{
  "model": "masked image model",
  "dataset": "rendered dice on a table",
  "train_examples": 36250,
  "image_size": 48,
  "crop_scale_min": 0.8,
  "horizontal_flip": true,
  "method": "mae",
  "mask_ratio": 0.5,
  "loss": "mse",
  "encoder_arch": "vit",
  "encoder_norm": "layernorm",
  "encoder_norm_position": "sandwich",
  "encoder_activation": "silu",
  "encoder_mlp_ratio": 3,
  "encoder_head_dim": 64,
  "encoder_fused_qkv": false,
  "encoder_bias": "all",
  "encoder_qk_norm": false,
  "encoder_layer_scale_init": 1.0,
  "encoder_parallel_block": false,
  "encoder_inner_norm": false,
  "encoder_drop_path": 0.15,
  "encoder_patch_size": [6, 6],
  "encoder_layers": 10,
  "encoder_width": 256,
  "encoder_positions": "sincos",
  "decoder_width": 128,
  "norm_pix_loss": true,
  "decoder_layers": 3,
  "init": "torch_default",
  "optimizer": "adamw",
  "lr": 0.0012,
  "beta1": 0.9,
  "beta2": 0.95,
  "eps": 1e-10,
  "grad_clip": 1.0,
  "steps": 37200,
  "batch_size": 64,
  "epochs": 65.7,
  "lr_schedule": "cosine",
  "final_lr_fraction": 0.05,
  "warmup_steps": 1110,
  "weight_decay": 0.06
}
Rows from block 3 of the encoder of a small masked image model, named by matrix and row number. Rows with one number belong to one neuron. Each number is 50 + 15 x the weight over its row's rms, rounded and kept within 0 to 99. All counts start at 0. After the name is the row's rms in percent of the matrix's.
After each neuron's rows are labels from the 100 images, of 14976, where the neuron reaches its highest value: "lies over" is the class under the peak. Only what is clearly more common there than usual is listed. The data: rendered dice on a table. In brackets: how many of the 100.
# fc1: MLP up (encoder.blocks.3.mlp.fc1.weight, 768x256), inputs 128-191
# fc2: MLP down (encoder.blocks.3.mlp.fc2.weight, 256x768, transposed), outputs 128-191

fc1.512 102:18 40 45 52 45 24 50 63 18 82 36 33 46 69 66 54 57 48 61 42 15 40 24 59 50 55 45 44 79 56 45 34 43 59 58 39 52 46 51 24 99 41 29 45 33 59 28 60 51 56 51 34 46 35 23 70 52 33 35 05 42 55 51 68
fc2.512 091:33 23 38 52 52 42 56 82 11 53 52 67 71 51 44 72 86 75 31 42 31 57 48 55 48 57 59 69 46 54 25 65 49 47 63 62 46 48 51 56 64 49 62 53 51 33 63 63 75 22 63 14 60 47 74 64 52 46 38 71 55 49 42 60
lies over: die with six on top (34); die with five on top (27)

fc1.20 096:41 38 48 46 50 46 53 31 65 75 75 63 54 56 80 41 70 43 46 43 61 36 69 53 57 39 48 50 47 89 34 38 42 29 20 30 61 42 28 68 99 50 53 48 77 74 41 74 55 54 31 56 45 58 49 52 49 58 41 39 44 52 54 13
fc2.20 094:37 45 51 74 72 35 74 81 82 57 72 35 68 68 49 39 58 32 32 53 49 56 54 54 59 51 47 47 18 73 67 59 50 73 54 24 57 73 33 45 29 43 88 48 54 44 38 41 62 80 49 45 48 49 31 45 49 47 35 36 43 48 45 47
lies over: die with six on top (28)

fc1.665 060:54 56 51 59 72 48 39 11 73 59 47 75 37 42 42 43 37 65 41 45 93 49 58 49 39 39 61 38 19 57 63 47 47 66 51 40 37 46 41 33 34 52 37 55 67 43 58 33 71 42 59 68 37 50 88 53 36 55 57 99 41 66 57 23
fc2.665 054:51 32 40 56 36 32 49 70 04 64 66 31 29 56 26 58 38 31 74 58 53 59 42 45 48 28 34 48 38 41 26 64 39 87 61 48 62 47 45 51 58 30 70 50 62 61 53 65 60 31 36 14 47 56 46 53 43 57 30 37 31 60 56 45
lies over: die with four on top (26)

fc1.357 101:58 48 75 29 19 31 26 67 59 34 31 50 39 19 67 38 45 51 28 45 42 41 54 50 52 35 55 31 55 53 56 17 39 69 29 26 34 57 48 28 70 60 29 53 70 57 58 65 43 77 54 45 56 49 34 48 43 63 42 25 41 49 58 87
fc2.357 112:40 39 40 52 85 53 39 66 56 57 86 48 54 47 49 33 55 37 73 39 48 52 40 42 51 53 27 56 61 65 38 44 49 53 53 50 72 64 39 42 55 32 46 46 41 04 37 33 49 20 53 12 52 61 49 68 42 50 65 26 49 40 42 50
lies over: die with four on top (27)

fc1.605 092:53 42 67 62 58 29 40 79 25 57 17 55 41 24 52 49 69 39 33 40 09 17 83 51 33 67 71 41 49 31 49 37 63 43 41 52 49 47 27 37 78 58 02 57 74 63 33 78 66 49 64 43 39 48 47 53 51 49 40 68 48 46 59 45
fc2.605 087:34 49 52 42 49 45 45 58 47 40 44 62 51 52 31 54 41 67 25 51 49 44 54 29 48 28 64 63 64 77 65 47 51 54 65 46 22 67 36 21 51 46 36 42 62 29 71 61 28 31 37 42 67 31 44 43 54 60 47 55 28 47 51 66
lies over: die with one on top (25)

fc1.106 100:43 55 26 47 55 43 48 37 56 52 51 99 46 37 29 46 53 21 50 55 44 66 52 71 62 32 68 62 49 70 59 57 33 49 60 66 38 42 26 53 65 57 44 63 67 32 60 21 22 58 76 62 60 36 61 54 62 55 54 24 54 69 55 66
fc2.106 074:44 60 46 51 50 68 34 43 62 62 11 61 43 61 51 54 73 82 23 78 50 49 36 53 43 46 57 71 42 78 56 43 48 47 38 39 27 15 36 25 33 51 35 44 60 46 54 39 50 40 46 60 49 33 60 36 64 56 31 58 44 49 34 65
lies over: die with four on top (28)

fc1.475 110:61 45 66 54 54 27 48 06 68 75 30 55 48 42 82 42 51 61 68 38 69 46 53 48 53 53 52 47 14 83 66 53 53 23 62 26 47 53 56 37 64 55 66 65 74 54 63 48 38 54 55 78 46 58 45 38 34 68 47 81 44 54 58 60
fc2.475 112:50 58 43 43 69 47 46 32 40 65 35 51 52 64 53 69 48 25 34 44 67 53 74 57 51 55 65 57 26 43 63 69 46 33 18 22 55 62 55 61 49 66 61 39 58 66 51 73 32 59 46 71 53 45 26 43 66 44 68 60 66 49 39 49
lies over: die with five on top (33); die with six on top (27)

fc1.430 102:42 41 55 38 55 15 49 42 80 77 41 41 36 50 86 43 53 48 47 33 30 04 49 72 39 38 65 34 48 62 70 44 46 52 50 45 37 57 42 44 74 20 70 57 62 42 70 56 45 75 50 66 32 39 37 45 56 43 47 83 34 63 73 25
fc2.430 094:66 69 56 39 37 20 65 48 27 49 60 43 39 54 58 50 52 58 41 68 44 09 52 61 45 45 25 58 47 65 53 35 50 56 37 60 63 48 52 56 90 37 50 48 23 43 42 45 48 70 40 49 55 74 25 14 42 25 57 66 50 56 56 52
lies over: die with five on top (28)

fc1.110 135:55 42 72 36 55 44 27 48 47 55 19 39 70 62 81 51 50 27 66 55 61 41 25 37 60 72 42 42 53 45 85 29 70 48 69 42 73 55 45 61 80 60 31 50 62 54 54 72 68 63 37 54 64 59 43 31 58 53 38 36 20 26 63 63
fc2.110 127:52 64 40 51 55 65 51 18 42 21 66 48 39 45 40 37 35 48 79 77 52 43 78 41 52 45 30 76 41 76 51 34 49 58 42 84 73 42 37 55 43 73 51 40 69 49 38 33 48 33 51 22 57 93 81 47 44 99 47 41 40 57 50 57
lies over: die with two on top (43); die with one on top (30)

fc1.506 106:72 69 55 61 58 30 52 38 49 80 15 62 58 54 60 32 90 52 67 44 43 18 40 34 43 46 44 35 18 33 51 64 49 23 64 48 22 39 44 60 44 51 35 52 69 44 52 52 12 56 77 62 44 46 55 38 52 17 25 71 76 51 66 45
fc2.506 110:53 55 49 66 84 67 60 40 36 44 30 32 33 17 60 61 37 50 63 43 40 58 57 45 44 58 50 50 60 39 48 53 43 30 36 65 31 65 45 64 62 58 47 40 65 27 36 37 75 11 43 24 42 33 59 55 68 51 36 60 53 57 28 81
lies over: die with six on top (38)

fc1.174 098:29 44 57 36 50 27 56 24 47 58 18 55 58 95 79 19 40 46 54 41 44 66 54 52 47 58 04 60 65 58 48 34 45 42 36 40 68 57 34 50 32 33 47 63 48 43 43 70 42 84 57 56 39 44 30 34 64 30 44 17 35 63 59 38
fc2.174 094:43 75 56 55 49 27 74 08 49 79 36 24 31 84 43 43 53 72 43 51 53 68 65 51 56 69 20 45 55 60 48 72 54 47 30 33 54 64 38 45 44 56 53 64 24 49 36 58 60 63 60 80 36 56 35 28 40 38 57 26 49 50 27 68
lies over: die with four on top (35)

fc1.555 098:39 29 80 44 53 51 54 80 74 67 64 55 38 49 76 35 45 56 32 53 28 17 22 62 50 52 34 53 55 89 62 18 56 81 54 56 39 54 51 35 62 56 31 90 82 43 42 63 54 67 61 48 37 58 60 56 53 40 57 37 36 61 52 40
fc2.555 096:49 53 44 68 28 46 51 57 56 56 81 40 71 51 57 55 44 24 60 45 54 33 43 33 56 40 67 50 43 36 24 50 49 61 43 61 34 59 58 39 59 58 52 46 50 40 52 61 45 63 45 54 61 30 57 37 38 52 72 45 63 50 77 53
lies over: die with six on top (35)

fc1.733 095:35 67 72 58 74 21 39 59 47 78 57 83 80 61 46 44 36 45 52 39 99 13 46 45 56 58 82 54 50 36 61 50 47 67 18 52 32 23 40 47 63 55 12 57 62 59 31 43 62 63 50 43 49 52 51 61 41 38 39 32 83 52 55 03
fc2.733 096:58 69 30 36 30 42 26 47 55 52 87 46 70 78 29 36 48 74 52 64 96 28 40 56 46 56 58 69 28 53 74 41 54 81 20 36 55 36 47 40 52 31 42 58 46 38 52 32 38 45 54 56 44 84 26 50 68 55 60 33 57 52 40 21
lies over: die with two on top (26)

fc1.245 106:27 38 38 25 22 59 46 34 44 47 76 52 41 70 35 46 43 38 38 38 54 57 69 68 67 44 80 25 60 51 57 49 51 71 35 36 33 36 58 28 85 48 67 53 65 35 71 37 73 60 33 46 59 34 42 40 58 69 63 60 48 61 56 57
fc2.245 115:64 25 44 56 36 56 62 35 34 49 35 51 27 77 57 70 90 52 24 70 62 65 93 54 48 28 24 26 66 55 59 46 52 49 61 44 46 75 52 61 52 47 58 31 37 43 62 69 67 06 61 44 47 31 46 28 53 31 40 41 45 43 45 22
lies over: die with one on top (37)

fc1.697 104:56 42 59 42 34 31 48 61 58 44 36 24 65 72 80 53 61 25 54 59 66 41 47 40 57 51 39 47 47 54 84 57 53 39 89 39 72 54 49 62 51 41 47 47 71 48 38 80 66 61 50 47 64 64 46 23 46 56 33 48 28 40 64 50
fc2.697 108:60 57 43 50 69 59 52 25 61 24 52 66 54 39 53 24 33 77 94 61 54 60 63 49 48 49 26 86 50 73 41 51 41 44 39 73 63 41 45 53 41 54 52 30 50 35 41 15 38 31 41 32 63 88 71 53 57 89 39 53 69 51 25 69
lies over: die with two on top (54)

fc1.88 105:06 40 40 49 70 26 58 46 40 36 58 22 51 69 33 39 48 48 65 40 76 88 43 58 57 41 56 44 45 77 30 73 41 51 81 39 29 28 50 25 58 15 44 43 65 58 64 52 58 61 25 66 52 47 43 49 58 62 46 61 24 59 63 72
fc2.88 106:23 43 45 48 66 58 72 51 47 39 75 60 78 65 30 91 48 61 53 42 47 71 66 74 53 65 57 44 52 45 46 88 58 40 67 52 30 61 66 30 55 40 62 64 81 54 31 69 60 02 67 38 46 51 64 55 45 40 52 58 66 59 19 45
lies over: die with one on top (28)

fc1.496 118:23 05 43 52 67 58 48 77 33 68 30 49 56 50 46 51 26 59 63 38 11 68 71 68 52 41 27 54 75 59 33 59 47 60 70 36 80 61 75 60 67 42 56 70 48 53 40 53 52 50 49 35 38 44 57 55 58 39 77 29 53 59 51 64
fc2.496 117:16 23 30 15 41 36 52 64 43 52 48 54 47 58 36 84 57 49 33 53 32 76 76 64 57 52 61 61 91 64 63 55 56 93 46 38 49 75 57 49 59 31 66 54 52 32 51 66 76 32 50 29 43 67 57 67 59 51 61 28 31 47 13 99
lies over: die with one on top (32); die with five on top (25)

fc1.252 102:49 33 59 49 64 25 44 32 47 62 27 33 67 37 40 62 21 49 40 38 47 32 66 61 46 59 59 44 63 70 48 24 44 57 65 66 54 34 45 46 36 52 67 59 27 60 47 30 81 50 48 73 46 26 41 42 47 52 62 55 35 55 56 56
fc2.252 098:52 75 49 66 77 50 45 60 39 67 49 23 76 72 21 69 55 36 42 46 63 50 89 62 45 67 66 42 51 41 33 57 52 37 41 46 76 40 38 52 37 76 67 51 32 48 39 71 48 66 66 51 48 41 43 46 75 36 43 66 64 41 53 73
lies over: die with five on top (25)

fc1.137 108:22 34 56 22 39 63 31 28 74 41 36 63 48 73 58 48 52 34 46 47 59 61 43 50 61 36 37 35 44 86 59 62 56 59 38 31 52 48 54 37 99 72 47 62 59 23 58 59 61 60 57 67 48 57 59 57 50 59 45 55 27 64 69 63
fc2.137 120:49 56 46 25 50 27 66 49 39 32 44 45 02 83 66 44 44 62 12 51 31 80 78 43 46 36 40 28 59 31 31 42 50 66 59 47 47 67 61 55 48 30 86 44 49 60 39 67 59 54 29 59 46 74 56 30 62 41 70 35 35 41 32 87
lies over: die with one on top (31)

fc1.673 097:43 51 60 30 37 41 59 25 88 41 00 58 51 89 74 18 16 65 57 45 39 43 55 52 46 46 32 73 42 89 45 21 57 46 66 52 87 38 48 63 17 47 27 76 65 56 34 63 58 70 58 47 43 44 51 48 46 36 74 36 35 54 46 43
fc2.673 076:29 36 38 65 56 49 60 46 57 80 12 80 52 39 48 34 36 53 63 40 44 61 83 60 55 55 47 62 55 68 56 58 59 59 52 44 61 51 58 66 40 56 52 43 36 58 25 48 21 66 59 69 49 50 47 51 65 38 41 37 51 43 22 60
lies over: die with four on top (36); die with six on top (25)